Weights of a small image classifier: activation relu.
Rows from block 7 of a small image classifier, named by matrix and row number. Rows with one number belong to one neuron. Each number is 50 + 10 x the weight over its row's rms, rounded and kept within 0 to 99. All counts start at 0.
After each neuron's rows are labels from the 100 images, of 14976, where the neuron reaches its highest value: "top examples" is what is common among them. Only what is clearly more common there than usual is listed. The data: scattered letters and digits in many colours.
# fc1: MLP up (model.blocks.7.mlp.fc1.weight, 1280x320), inputs 160-319
# fc2: MLP down (model.blocks.7.mlp.fc2.weight, 320x1280, transposed), outputs 160-319

fc1.18:61 30 40 61 64 60 56 49 47 54 46 53 52 49 58 54 50 27 33 67 53 64 40 59 63 52 39 48 58 41 52 60 57 34 44 54 58 56 50 49 74 59 56 48 56 48 55 67 50 47 51 58 40 58 67 51 64 31 44 47 56 56 39 55 71 34 52 67 44 58 38 53 60 49 37 39 53 58 53 51 41 62 51 66 51 34 43 50 51 38 35 46 52 67 50 50 56 56 43 48 44 65 58 51 34 41 43 52 67 52 43 44 48 45 51 47 59 59 65 26 50 49 71 60 52 52 52 41 44 45 40 67 37 26 61 64 65 57 59 60 63 52 37 50 58 34 62 64 42 51 61 43 56 60 60 39 44 38 62 35
fc2.18:59 62 50 45 71 36 42 50 40 18 62 43 23 50 44 56 54 66 66 39 46 40 33 57 46 37 63 51 63 51 64 56 41 57 56 36 49 68 54 28 50 52 59 34 53 47 52 39 64 36 44 37 61 32 35 58 52 52 43 61 64 49 52 56 29 43 56 53 57 45 40 44 41 68 63 62 52 51 56 53 55 51 49 48 33 59 55 48 50 37 55 49 58 43 49 41 38 54 56 47 56 50 46 42 63 41 54 64 71 33 50 55 68 56 43 47 47 48 37 39 67 32 47 45 45 59 45 56 30 32 37 53 50 44 23 22 60 36 47 35 35 41 47 54 49 66 51 56 61 48 68 51 51 42 49 46 44 55 48 40
top examples: pink

fc1.153:69 55 65 54 52 65 66 59 48 50 41 41 72 48 37 42 37 37 42 55 28 67 60 46 41 57 48 56 39 44 41 72 39 39 52 56 78 37 40 50 36 63 69 45 54 45 42 51 40 52 52 53 47 43 65 49 52 46 61 66 48 50 52 28 37 64 48 59 50 59 63 52 35 45 59 44 48 59 41 35 63 39 50 41 64 37 38 56 51 62 48 48 65 49 48 31 53 33 60 47 46 43 53 45 45 60 39 54 50 34 35 44 59 60 41 53 53 51 30 56 71 67 49 47 45 37 39 57 36 71 57 45 56 49 50 44 57 48 38 66 45 58 68 29 43 47 49 36 30 62 42 41 34 48 55 44 41 64 53 49
fc2.153:37 42 50 57 50 53 68 54 49 30 62 46 34 72 68 33 59 51 56 51 45 40 46 33 43 53 45 38 42 60 54 59 57 54 53 35 40 55 62 48 53 38 57 66 72 38 40 46 43 39 39 54 50 31 30 54 58 46 42 36 38 41 53 63 66 32 36 62 54 36 53 55 52 45 50 62 60 53 57 54 50 47 57 56 58 36 48 82 44 50 47 57 57 56 60 46 52 41 46 55 53 47 40 61 42 40 68 44 50 58 54 53 49 38 57 36 38 28 51 49 51 60 45 50 47 42 53 59 63 40 57 57 44 45 42 54 29 55 57 61 44 26 47 55 41 41 24 51 52 47 49 55 71 57 53 56 48 56 48 35
top examples: pink; white

fc1.151:39 44 44 37 65 51 41 47 57 55 52 51 52 49 47 43 51 46 64 44 42 35 48 48 46 44 72 46 49 54 38 49 34 43 50 65 49 48 43 54 65 33 41 46 56 73 41 42 61 48 53 51 43 62 34 39 51 48 45 43 38 59 42 54 39 57 65 65 41 58 40 35 56 42 43 44 47 28 59 49 54 59 51 32 50 41 51 50 43 35 47 36 35 38 58 35 58 54 71 66 49 33 44 54 37 54 50 47 40 47 55 47 55 63 43 54 43 44 46 51 59 62 65 45 63 48 58 56 44 56 55 35 48 63 51 55 56 65 51 47 56 53 40 53 57 45 44 35 45 69 42 42 62 49 50 33 40 64 46 44
fc2.151:67 46 53 61 48 66 60 61 64 54 27 45 60 57 46 58 39 44 47 64 67 59 39 47 69 43 58 51 44 39 50 61 48 59 46 47 51 63 55 45 34 65 52 57 63 62 59 44 43 59 51 51 55 63 68 38 49 53 46 65 55 50 49 60 42 52 39 71 59 37 45 40 53 52 63 47 52 61 32 49 64 30 55 24 50 50 53 50 50 39 69 62 43 45 54 76 50 50 62 54 53 42 47 51 53 53 36 72 57 52 62 64 55 49 71 55 58 53 48 56 35 18 60 49 39 47 34 57 40 57 51 55 47 46 52 32 58 57 40 46 31 60 53 44 58 26 30 57 44 68 52 53 45 54 47 45 55 29 61 47
top examples: the character A

fc1.495:54 55 54 41 42 49 52 50 51 37 44 41 63 45 38 60 52 48 45 51 63 62 38 62 42 52 49 50 66 57 62 61 58 46 42 34 65 46 49 33 53 36 47 32 40 53 56 36 54 56 58 58 44 62 53 66 43 82 57 57 42 53 43 59 47 73 37 60 55 56 52 65 49 51 31 53 39 61 44 45 56 40 56 38 47 42 60 42 67 52 54 56 58 38 57 42 63 45 37 58 51 44 54 49 63 50 33 44 34 53 63 69 51 49 52 63 70 56 49 47 58 56 44 44 66 74 37 70 83 72 50 42 39 67 60 44 48 41 61 48 40 52 65 48 41 47 62 58 53 48 61 38 56 66 45 49 44 34 56 32
fc2.495:42 30 54 54 47 46 50 43 49 57 61 54 50 58 53 48 36 50 31 53 42 37 58 48 66 41 63 34 66 61 53 55 57 39 41 69 46 35 42 27 43 48 62 56 48 58 68 42 34 59 51 41 43 54 37 50 57 71 38 36 42 52 50 55 47 33 45 49 47 36 60 46 61 41 53 51 57 48 47 60 48 51 50 61 44 51 60 62 49 41 38 42 26 61 59 43 48 59 56 56 52 50 48 52 44 58 52 72 46 63 47 50 73 34 62 35 38 68 68 43 56 51 70 62 46 54 65 61 68 46 44 58 59 62 34 41 61 46 50 46 54 53 54 54 38 40 63 63 58 47 42 49 54 44 48 63 51 60 58 43
top examples: pink; orange

fc1.138:54 43 46 58 48 49 61 61 47 65 57 74 70 52 39 52 55 22 57 52 52 44 48 60 52 69 41 48 54 48 32 52 58 41 67 41 63 48 59 73 45 42 26 53 58 42 63 61 65 42 57 44 53 46 34 43 59 61 55 42 41 43 73 73 26 45 62 65 46 52 33 45 53 41 40 40 39 32 42 38 46 58 48 55 47 63 55 46 52 51 46 52 62 54 55 61 47 56 59 47 43 68 59 43 42 58 47 44 45 57 47 54 59 51 63 54 51 46 40 57 30 51 35 61 56 38 58 54 43 54 49 61 50 50 46 58 47 61 31 67 63 45 51 48 43 53 39 52 53 51 49 42 29 69 34 30 60 47 50 47
fc2.138:40 37 52 58 41 57 48 63 63 55 65 30 47 76 73 52 42 41 59 53 50 54 58 52 38 35 42 42 48 51 49 48 52 42 43 35 48 46 35 53 59 65 47 38 46 63 31 54 67 54 28 62 50 59 57 36 41 45 47 34 52 41 41 61 42 42 40 47 33 52 48 34 64 42 38 66 54 44 55 39 49 22 40 47 51 55 57 52 48 57 33 54 56 61 58 47 59 59 61 48 39 40 52 51 48 36 43 53 39 54 51 56 35 34 46 46 56 38 52 41 48 55 50 47 45 58 43 50 55 43 60 34 60 59 61 44 56 49 54 39 53 66 51 65 49 55 63 48 53 61 47 48 53 44 54 54 41 35 51 47
top examples: count: one

fc1.44:50 56 60 51 59 68 37 51 49 68 60 39 41 61 59 35 38 41 33 60 45 31 30 44 45 23 42 44 72 49 53 49 36 65 58 31 49 67 33 61 45 73 55 43 47 65 67 54 52 56 53 43 47 55 64 38 54 50 34 36 50 48 42 31 40 37 41 52 43 60 58 34 53 50 53 51 66 57 53 57 50 43 59 47 59 53 45 50 45 52 46 27 33 39 40 65 34 62 46 43 57 48 53 62 66 57 57 44 61 54 54 46 53 49 52 67 44 57 67 36 47 51 40 49 56 36 42 46 47 35 59 53 55 56 54 50 58 42 57 50 65 47 50 37 60 49 44 39 48 33 52 56 65 72 47 49 56 46 50 51
fc2.44:27 47 46 43 76 51 54 59 54 47 48 56 48 62 44 44 51 47 44 37 49 37 56 53 59 49 42 59 46 40 48 64 45 55 47 61 54 52 69 59 51 40 39 57 66 57 39 54 59 47 70 45 42 59 34 51 47 49 50 37 43 50 44 43 53 44 63 40 54 43 55 51 33 51 60 64 27 48 53 54 49 60 62 33 47 40 59 56 48 46 55 58 52 44 56 37 30 50 61 56 73 39 53 30 63 38 42 57 32 41 54 52 50 73 41 41 51 46 42 60 54 47 36 51 52 48 42 56 39 49 52 44 36 46 45 46 42 32 53 35 70 61 51 53 42 25 52 58 61 55 52 47 42 68 54 57 66 36 54 51
top examples: count: one

fc1.424:30 38 54 60 52 43 44 34 44 55 28 49 51 61 40 51 63 44 44 49 50 60 43 44 57 61 57 52 53 53 61 26 52 51 56 66 50 25 31 54 47 55 39 64 49 71 47 62 50 55 51 52 73 58 41 61 40 66 61 46 67 65 32 48 67 38 55 57 64 52 30 58 28 50 55 53 44 63 48 59 59 55 47 55 54 51 63 41 55 45 44 33 40 56 69 43 50 49 29 50 44 53 49 44 57 47 53 53 56 51 48 48 54 54 68 45 60 56 54 53 52 53 45 22 36 68 64 54 41 45 58 48 48 37 28 34 55 45 51 39 52 42 42 63 45 51 44 43 69 55 59 26 46 39 68 51 62 53 61 57
fc2.424:66 49 46 40 35 49 42 64 41 30 64 52 48 46 67 42 47 43 60 55 51 42 56 59 43 40 52 62 49 39 50 73 61 47 46 43 54 46 58 57 50 54 49 65 65 36 32 36 59 48 61 54 43 54 38 33 78 34 56 50 48 68 56 53 38 59 47 53 37 32 55 49 37 52 50 54 67 49 39 62 54 74 41 59 26 66 45 58 35 49 63 50 56 41 68 49 51 43 50 55 46 57 55 39 26 61 69 46 42 52 55 60 64 54 54 58 52 40 47 40 45 71 37 58 61 31 38 32 45 59 61 55 48 54 66 61 41 52 50 58 70 53 58 49 69 61 45 68 51 47 69 42 52 60 40 40 36 59 37 44
top examples: the character A

fc1.375:41 54 46 38 43 33 47 42 55 52 45 45 47 35 61 44 43 60 54 52 48 55 58 77 53 41 42 39 42 26 43 48 56 45 63 41 47 71 61 46 51 55 45 60 77 51 48 49 43 65 38 66 46 48 48 54 42 51 64 50 52 59 49 41 59 35 57 57 42 52 45 37 40 45 53 38 60 53 43 29 44 69 40 50 55 32 71 42 38 51 41 43 65 58 32 52 51 69 54 53 62 60 48 36 49 39 53 73 47 43 42 54 53 57 62 40 53 56 53 48 39 79 46 36 40 48 50 40 54 59 42 61 55 52 57 22 53 35 82 44 48 36 59 65 30 23 56 56 51 50 50 27 48 34 51 58 47 59 44 64
fc2.375:46 58 58 50 59 46 52 54 54 50 40 56 25 61 55 59 55 33 44 66 58 42 41 47 37 64 56 75 68 54 30 48 47 61 74 49 53 32 47 37 38 50 70 31 41 38 56 43 51 60 54 44 48 48 42 45 39 53 59 52 40 56 52 54 38 54 53 47 49 44 49 41 48 50 34 31 54 68 52 45 68 48 51 45 41 61 52 57 42 43 68 62 42 41 53 36 59 57 58 50 37 38 44 56 44 63 62 49 56 58 46 51 42 47 49 42 37 57 38 46 47 54 40 37 53 50 60 66 36 49 49 40 43 62 49 67 47 52 29 52 33 48 65 46 52 70 45 57 50 38 57 45 58 62 44 42 48 41 35 52
top examples: pink; orange

fc1.240:41 46 53 33 61 65 25 61 47 49 56 57 51 47 49 33 52 46 59 41 34 59 55 55 60 58 29 56 44 50 72 52 55 57 51 75 49 41 47 35 54 58 65 47 67 36 65 52 61 49 53 54 46 54 49 56 73 44 35 43 43 62 29 54 52 63 59 52 27 53 47 57 58 70 50 53 48 40 56 59 53 50 27 40 34 41 44 54 60 64 63 51 58 61 23 45 50 36 52 62 48 48 48 40 54 61 54 56 46 42 37 56 58 46 44 43 78 38 35 71 56 56 50 62 51 59 49 55 53 41 37 35 47 53 55 40 54 42 56 51 57 42 53 53 43 45 54 45 51 47 44 29 37 50 46 61 78 54 38 56
fc2.240:40 60 41 61 46 57 45 51 54 57 54 46 40 49 55 59 59 41 53 48 61 37 64 51 54 43 61 53 48 52 74 35 47 76 67 38 51 57 56 64 56 43 53 45 33 48 27 60 43 49 51 45 46 42 57 34 48 57 42 55 50 58 45 54 39 47 54 45 52 51 34 36 59 35 37 48 59 47 58 45 48 42 61 47 43 48 60 39 57 39 36 41 14 34 41 45 63 52 50 54 44 41 51 35 52 65 72 55 63 41 42 50 55 43 40 64 57 44 40 57 70 40 48 39 40 59 53 53 55 31 56 45 55 58 58 56 29 53 65 46 48 22 42 40 50 25 43 59 55 49 40 62 37 32 45 39 45 47 57 39
top examples: count: one

fc1.135:47 58 47 58 71 42 57 40 38 46 53 36 54 30 74 35 55 61 40 51 45 38 42 53 50 43 59 51 33 57 46 36 58 57 42 57 44 46 50 33 46 47 51 50 48 48 43 52 49 48 61 52 44 40 71 47 63 53 46 36 60 50 52 52 45 56 61 29 58 66 61 42 57 38 47 49 47 54 40 42 38 54 51 40 62 43 53 46 66 42 83 67 49 51 63 29 44 59 41 56 66 49 66 52 53 39 49 47 54 47 48 50 36 51 44 56 34 28 48 37 59 43 53 58 37 47 41 46 29 47 64 49 68 37 53 59 48 53 48 61 65 42 40 46 43 32 50 54 41 62 45 62 30 40 35 46 65 59 44 55
fc2.135:46 49 39 51 33 47 48 38 54 42 59 63 60 40 35 57 35 50 61 42 57 72 47 57 40 50 32 62 69 35 46 53 23 64 45 53 68 58 42 46 61 72 44 54 54 55 52 49 54 65 54 66 55 46 54 52 52 51 52 52 38 51 53 62 44 43 56 36 56 47 49 47 43 46 35 54 57 55 76 49 58 57 44 56 49 44 53 38 52 52 41 59 46 57 54 60 46 57 40 53 50 48 31 47 49 47 66 46 28 56 53 44 45 33 27 35 66 46 39 32 38 63 47 50 56 44 29 33 47 69 45 50 38 41 48 42 53 50 42 52 45 40 70 41 62 55 52 50 42 66 49 54 51 77 63 43 47 43 47 45
top examples: the character T

fc1.580:42 35 31 48 66 43 61 49 61 60 48 52 56 50 55 39 39 56 56 60 56 58 41 46 62 40 68 44 39 60 63 43 57 53 62 51 45 46 47 47 52 58 55 48 56 50 43 43 88 48 50 47 48 64 51 53 60 56 37 52 43 35 54 59 36 54 48 50 36 57 55 44 47 40 56 70 62 38 46 56 40 48 51 56 55 45 63 50 53 51 59 41 65 64 53 68 59 34 49 44 47 43 51 48 44 42 57 58 47 54 24 54 50 60 35 47 51 46 50 58 53 42 33 64 33 50 31 61 60 47 56 35 45 40 52 54 27 33 45 43 54 42 63 55 55 48 44 71 46 52 47 48 52 58 58 68 61 61 52 37
fc2.580:48 42 58 47 49 46 37 53 52 54 58 57 33 45 35 39 59 38 45 50 53 46 58 56 57 28 53 59 42 70 53 62 51 64 33 60 59 63 73 51 52 56 36 50 53 54 55 74 46 50 66 38 25 49 71 63 50 65 30 59 41 44 41 47 54 48 61 41 49 60 36 53 66 53 42 47 47 52 58 50 52 36 39 56 56 45 44 41 61 44 37 30 58 49 34 61 64 54 38 64 59 47 46 67 41 56 59 56 60 53 69 60 37 34 50 60 39 43 33 72 49 50 70 54 47 65 44 53 64 52 50 46 53 51 53 69 65 42 59 45 57 50 53 47 55 40 47 43 58 36 53 43 35 33 39 45 58 59 55 24
top examples: count: one

fc1.378:42 60 57 51 63 60 41 43 43 55 44 46 39 46 44 49 47 58 48 62 38 57 43 55 48 73 74 45 57 63 66 46 56 56 48 45 53 35 39 50 39 46 39 38 29 58 53 53 50 57 62 38 36 43 51 57 38 56 54 68 49 57 40 75 50 39 53 46 47 51 38 54 47 54 69 50 65 51 31 49 54 51 37 46 37 58 52 55 40 76 66 21 64 55 57 55 56 55 46 61 41 52 34 46 43 43 60 44 40 52 46 57 64 41 56 54 74 57 44 60 44 68 70 53 31 47 32 53 48 27 28 57 41 38 48 50 76 46 45 63 21 38 47 56 50 48 60 51 53 54 46 52 53 36 57 62 56 53 42 50
fc2.378:64 40 49 44 55 46 52 44 32 42 52 56 65 47 40 45 54 50 72 54 37 47 53 39 48 54 62 34 47 64 36 49 65 39 55 39 52 58 56 55 44 41 74 52 52 44 46 42 59 68 37 48 42 54 48 71 54 31 51 39 56 59 46 66 43 63 44 70 59 30 43 69 53 34 35 49 66 67 63 58 56 42 48 48 53 55 39 47 34 64 59 46 42 42 61 53 46 42 53 49 45 60 49 51 57 32 42 64 47 62 56 51 49 74 63 44 54 46 34 49 59 47 32 42 42 56 46 42 43 59 36 56 40 52 49 43 66 44 57 46 53 62 39 73 54 54 54 47 48 36 46 31 36 44 48 36 47 43 41 51
top examples: black

fc1.131:81 53 61 42 48 53 50 71 65 61 48 41 61 52 52 51 52 54 64 74 41 51 62 47 51 59 53 54 56 50 38 50 50 58 62 37 50 49 60 45 46 36 58 57 70 31 65 32 58 50 52 58 49 50 42 50 50 59 51 44 45 39 51 35 44 40 45 45 28 47 45 42 64 46 43 39 40 46 53 70 43 51 42 45 56 58 40 32 40 60 53 59 44 44 45 72 52 59 59 73 41 59 57 39 39 55 59 63 49 79 48 38 55 45 57 36 46 55 71 47 34 56 56 43 39 51 52 50 40 48 59 38 40 53 43 52 65 55 49 37 53 45 18 62 51 66 56 53 46 49 53 59 37 65 54 52 29 40 53 43
fc2.131:69 43 51 61 41 25 61 60 48 39 63 39 59 50 56 37 51 42 57 44 47 54 51 67 35 42 58 52 59 45 30 52 50 50 47 60 52 55 54 55 63 69 60 53 38 47 57 55 52 56 30 56 29 52 54 48 33 60 45 44 52 41 56 60 51 58 39 36 20 39 45 44 48 59 50 63 54 32 59 49 51 59 31 37 46 24 57 71 57 43 38 41 43 47 70 55 45 52 52 36 43 44 38 54 44 63 46 39 57 49 42 44 41 47 40 64 40 51 67 44 42 52 35 47 49 57 44 58 54 73 54 49 47 35 60 41 25 42 61 36 54 52 54 49 57 49 54 56 46 51 48 41 70 50 53 73 60 44 50 59
top examples: count: one

fc1.108:48 64 46 45 40 57 45 32 35 58 54 43 51 50 47 64 46 52 74 49 47 34 47 43 61 53 58 71 52 58 47 50 54 43 45 43 61 46 46 53 56 60 57 50 58 48 48 57 52 49 22 54 54 43 63 63 41 38 48 54 50 65 51 41 35 45 52 40 45 54 52 52 60 51 41 65 56 32 52 37 52 45 43 37 62 29 47 47 61 49 56 47 43 59 53 70 59 65 51 34 33 41 73 41 59 39 48 54 50 52 39 45 48 52 48 62 57 46 41 43 38 61 47 41 45 63 66 49 48 33 43 39 66 47 69 57 57 52 62 32 46 41 37 62 47 43 51 38 47 55 41 38 40 50 54 55 41 54 47 42
fc2.108:44 51 51 44 44 42 65 51 54 32 44 69 47 37 57 59 40 42 47 55 47 52 45 33 28 46 40 49 39 35 64 52 57 55 47 53 52 41 51 59 26 48 50 30 35 45 48 44 54 51 49 41 37 37 60 58 49 55 53 47 57 40 60 42 36 44 50 57 40 57 42 49 53 40 45 43 50 41 37 49 63 47 54 43 56 60 38 73 59 47 38 56 55 38 43 50 54 54 41 51 59 43 47 48 48 53 42 58 55 54 69 49 37 47 60 51 46 44 69 50 40 39 46 38 44 57 50 43 41 35 58 30 48 53 46 39 54 60 35 36 35 48 48 45 65 41 44 58 36 49 53 46 47 42 39 56 61 50 45 38
top examples: black

fc1.560:60 59 38 41 52 51 46 45 41 55 40 50 44 52 50 67 51 56 56 61 69 38 25 51 50 66 59 46 60 55 56 60 57 43 47 45 57 55 57 43 55 46 53 54 56 26 61 73 71 41 47 48 47 49 56 45 58 47 38 49 54 42 32 50 47 39 64 70 52 54 54 45 53 46 46 44 46 46 46 55 43 59 50 50 45 47 53 57 43 40 43 49 47 54 59 44 50 32 41 34 56 60 59 51 54 50 51 56 44 50 52 64 71 45 54 56 56 61 41 47 44 54 30 53 55 42 47 55 21 48 56 56 27 52 61 51 39 40 45 57 40 65 44 51 47 38 52 49 22 68 55 38 62 56 56 63 58 33 57 38
fc2.560:34 55 65 50 43 41 42 51 48 48 41 60 49 64 50 59 39 56 58 65 54 63 62 48 49 53 54 48 49 47 62 54 74 52 65 34 55 53 37 60 42 56 42 48 48 57 43 35 32 64 55 64 62 37 62 33 63 46 52 54 58 58 48 59 48 48 43 52 55 34 41 67 51 40 41 55 49 55 49 59 66 54 61 47 41 61 39 41 45 54 45 58 33 51 62 34 48 62 43 57 35 55 51 48 44 66 60 44 60 47 57 49 59 38 45 36 39 61 62 51 52 41 59 48 55 59 49 51 45 44 42 25 70 51 52 35 54 70 25 36 52 47 39 54 68 49 47 55 48 49 46 41 38 28 59 57 59 47 60 46
top examples: black

fc1.316:32 56 35 46 53 44 54 50 55 59 46 52 56 45 37 45 40 36 48 52 53 58 38 53 31 63 53 53 48 51 45 43 42 44 44 65 66 61 57 66 69 59 53 53 45 47 50 66 28 60 44 51 59 72 53 48 28 50 44 51 57 45 44 48 41 24 38 48 58 56 43 67 43 53 49 59 53 44 19 50 45 51 44 61 48 38 55 56 62 36 56 37 64 45 51 49 53 51 66 47 52 43 59 49 36 37 40 43 65 43 58 51 55 56 39 69 43 40 68 69 57 30 46 31 34 61 60 61 44 66 36 55 59 60 46 67 52 37 32 69 58 65 51 47 42 46 52 49 59 40 42 36 43 45 45 63 50 44 63 55
fc2.316:41 59 57 56 49 53 71 44 47 47 26 46 51 39 66 57 56 69 78 48 41 50 42 47 59 57 43 46 51 52 68 50 44 35 57 57 49 59 42 48 46 40 38 42 44 54 73 71 55 43 51 55 30 54 48 68 47 36 61 42 35 50 40 45 49 57 73 52 40 61 64 32 54 49 46 45 41 33 58 40 56 67 67 36 48 50 50 50 48 51 53 50 58 50 43 17 68 37 56 33 61 41 47 45 40 49 46 42 41 62 50 51 35 46 49 48 49 35 49 33 63 59 64 52 61 47 54 51 56 40 65 46 53 17 38 62 45 66 51 58 57 38 50 67 56 49 53 46 45 44 49 60 43 29 49 57 57 57 43 38
top examples: black; brown; blue; purple

fc1.242:55 54 54 42 61 39 36 26 43 58 50 49 50 48 55 41 57 65 65 54 47 40 56 55 66 56 44 38 50 54 46 53 38 50 54 47 75 56 48 46 68 56 36 42 48 34 57 59 47 45 46 36 50 47 49 50 45 52 51 55 43 36 43 55 60 49 51 33 30 44 50 59 60 56 55 70 41 41 61 42 48 66 48 56 35 35 46 47 63 38 51 44 67 59 63 38 65 39 39 65 29 38 37 59 61 48 39 44 58 53 51 52 44 42 47 53 55 53 49 42 67 66 63 26 49 40 53 51 53 37 47 48 61 45 54 50 47 51 45 44 60 38 72 58 39 51 40 52 54 29 54 57 51 35 36 39 63 52 41 48
fc2.242:59 48 61 49 45 51 43 47 68 40 57 64 42 64 53 50 57 57 45 40 56 61 57 44 62 50 48 40 61 45 56 49 58 46 47 53 36 47 47 46 64 54 36 72 44 55 52 40 53 55 42 47 56 46 56 36 58 53 42 45 47 47 46 50 41 64 54 49 56 47 51 71 33 51 30 31 53 45 49 55 63 55 45 43 44 30 54 49 58 64 79 60 44 47 55 56 56 44 44 52 73 69 62 32 51 54 61 51 36 42 55 40 46 60 51 48 48 45 45 56 40 62 55 59 40 52 58 51 55 46 56 55 66 40 35 37 50 52 46 48 55 60 45 45 62 51 39 47 52 44 56 56 43 54 66 51 44 46 53 63
top examples: black

fc1.754:64 54 31 36 55 57 52 54 51 43 55 39 67 62 53 47 45 42 63 34 54 45 52 52 55 44 50 43 66 38 50 37 37 51 33 46 55 32 50 58 38 38 62 62 36 58 42 48 56 37 62 57 41 55 35 71 53 43 46 55 47 39 59 51 67 59 58 57 43 58 68 60 70 56 59 56 63 59 58 59 46 72 52 44 34 52 53 58 39 52 50 40 37 47 33 50 37 54 51 36 54 51 60 51 67 32 57 43 47 57 39 63 58 43 32 69 54 60 38 41 39 58 55 59 54 46 37 58 52 39 67 50 54 47 41 50 71 48 58 65 59 48 52 44 43 49 33 64 48 40 61 46 52 45 60 36 57 67 66 49
fc2.754:49 47 41 39 39 62 52 55 60 54 55 43 69 53 76 48 29 48 41 43 59 69 56 45 52 52 52 38 57 60 48 53 44 62 71 52 48 48 61 45 36 45 25 59 49 51 45 59 25 57 45 59 48 63 40 43 44 38 41 55 49 43 65 39 58 48 64 44 43 67 60 51 61 43 41 49 31 61 56 43 55 50 48 47 42 53 59 40 55 60 54 41 49 62 29 46 56 46 57 50 39 50 28 42 48 28 37 51 46 58 54 49 42 43 61 42 61 38 45 50 54 60 46 59 54 60 55 51 37 56 63 58 44 61 74 52 32 60 58 75 44 45 59 45 64 55 55 47 42 41 68 51 28 41 56 50 49 62 37 30
top examples: pink

fc1.246:52 59 37 48 58 63 60 63 58 60 42 46 62 52 49 46 39 33 40 46 46 55 60 37 52 49 75 57 53 28 57 50 40 54 62 43 52 44 40 65 44 36 34 55 51 70 32 53 50 48 54 55 42 52 50 48 58 55 20 39 40 68 35 46 40 46 49 53 47 31 37 53 48 38 53 49 56 53 39 33 51 65 64 44 48 58 50 45 55 41 62 42 44 43 47 41 67 60 41 48 47 46 61 53 51 61 56 49 65 46 29 45 56 55 46 56 59 36 50 50 35 67 53 55 31 53 37 45 59 51 47 54 44 53 58 50 62 45 47 47 38 44 67 40 48 48 52 49 52 36 65 62 48 58 48 26 50 52 54 64
fc2.246:39 49 58 64 71 57 46 49 56 49 48 47 51 55 54 53 51 41 53 42 50 57 35 32 58 27 44 71 55 60 56 57 61 69 40 61 63 61 59 43 45 49 51 48 67 42 57 36 62 34 32 38 52 52 34 31 50 43 48 48 51 49 46 50 45 37 52 44 41 42 52 46 51 59 53 29 36 44 47 35 54 40 59 57 68 45 46 42 54 55 29 52 39 66 55 53 51 50 59 49 55 48 57 54 53 59 37 54 51 49 46 42 60 42 41 49 60 43 34 52 64 45 50 47 55 53 40 68 60 55 54 59 65 67 78 27 48 58 47 55 45 70 49 42 57 47 46 56 56 66 48 45 53 52 49 23 46 41 47 36
top examples: the character A

fc1.286:40 40 49 41 68 47 52 65 40 31 56 35 53 42 46 46 48 44 58 58 72 61 55 50 58 50 57 27 56 31 58 52 40 41 51 44 46 52 63 40 52 30 37 55 45 35 46 36 35 56 47 54 60 64 48 56 39 41 51 63 56 51 65 55 59 33 41 55 43 47 55 61 56 54 59 46 52 53 42 50 51 51 58 71 53 29 51 37 32 51 65 56 64 52 56 61 57 61 52 37 41 39 56 57 48 32 38 70 54 57 40 38 60 54 71 31 59 50 56 55 78 50 58 52 45 44 49 61 37 36 40 46 47 70 42 52 53 36 54 35 58 32 70 41 45 42 62 67 59 44 53 35 48 48 44 48 56 41 61 69
fc2.286:39 26 59 66 42 56 54 35 56 56 33 41 65 77 50 60 41 41 56 55 43 27 44 65 49 55 60 63 41 64 45 47 61 45 69 55 33 53 47 69 39 48 47 40 39 33 52 47 61 46 52 39 42 45 69 57 47 35 55 40 46 44 44 63 53 37 52 51 57 64 42 46 51 65 53 48 43 38 44 66 39 45 70 46 55 59 55 47 64 57 38 38 43 38 40 62 55 49 51 47 48 61 28 52 37 50 38 44 58 37 52 57 33 40 57 36 76 62 53 36 38 49 56 59 42 56 41 50 53 72 50 46 47 44 57 55 41 50 53 50 54 55 42 64 49 45 76 55 35 51 38 39 45 55 41 31 49 50 60 47
top examples: black; blue

fc1.372:48 56 49 39 42 45 44 45 58 60 28 63 56 62 46 48 56 40 59 66 39 71 63 47 59 34 64 49 50 49 32 43 60 50 42 37 38 56 52 48 54 43 43 50 51 62 68 51 54 67 55 55 43 48 54 52 54 39 65 50 41 58 69 79 46 46 36 64 29 57 66 49 52 37 57 53 51 61 50 30 30 53 49 37 38 62 55 39 58 59 46 32 30 54 42 41 77 48 43 47 38 66 55 37 56 60 61 25 51 61 30 37 50 65 54 49 35 48 56 54 40 36 55 64 53 55 50 48 62 47 67 37 54 59 64 52 30 42 46 36 55 59 70 52 56 45 40 50 44 42 52 49 55 46 59 69 51 59 54 65
fc2.372:53 53 45 58 46 62 75 40 50 28 58 53 47 66 48 53 47 53 53 49 45 55 47 45 57 55 49 53 50 19 43 45 39 49 45 49 60 52 41 50 45 49 63 57 63 33 49 30 62 43 62 55 41 37 51 53 53 55 52 48 31 40 36 52 54 39 52 39 44 42 55 70 57 51 60 52 37 35 39 47 51 36 53 48 60 74 52 40 32 48 60 50 51 45 42 49 46 59 72 74 35 50 51 52 41 59 54 59 52 45 62 55 49 57 57 57 46 63 48 39 36 58 46 57 28 38 44 55 57 43 49 47 44 49 57 48 49 41 40 52 43 51 49 58 63 41 51 57 69 47 49 44 42 56 46 53 50 52 48 52
top examples: black; blue; purple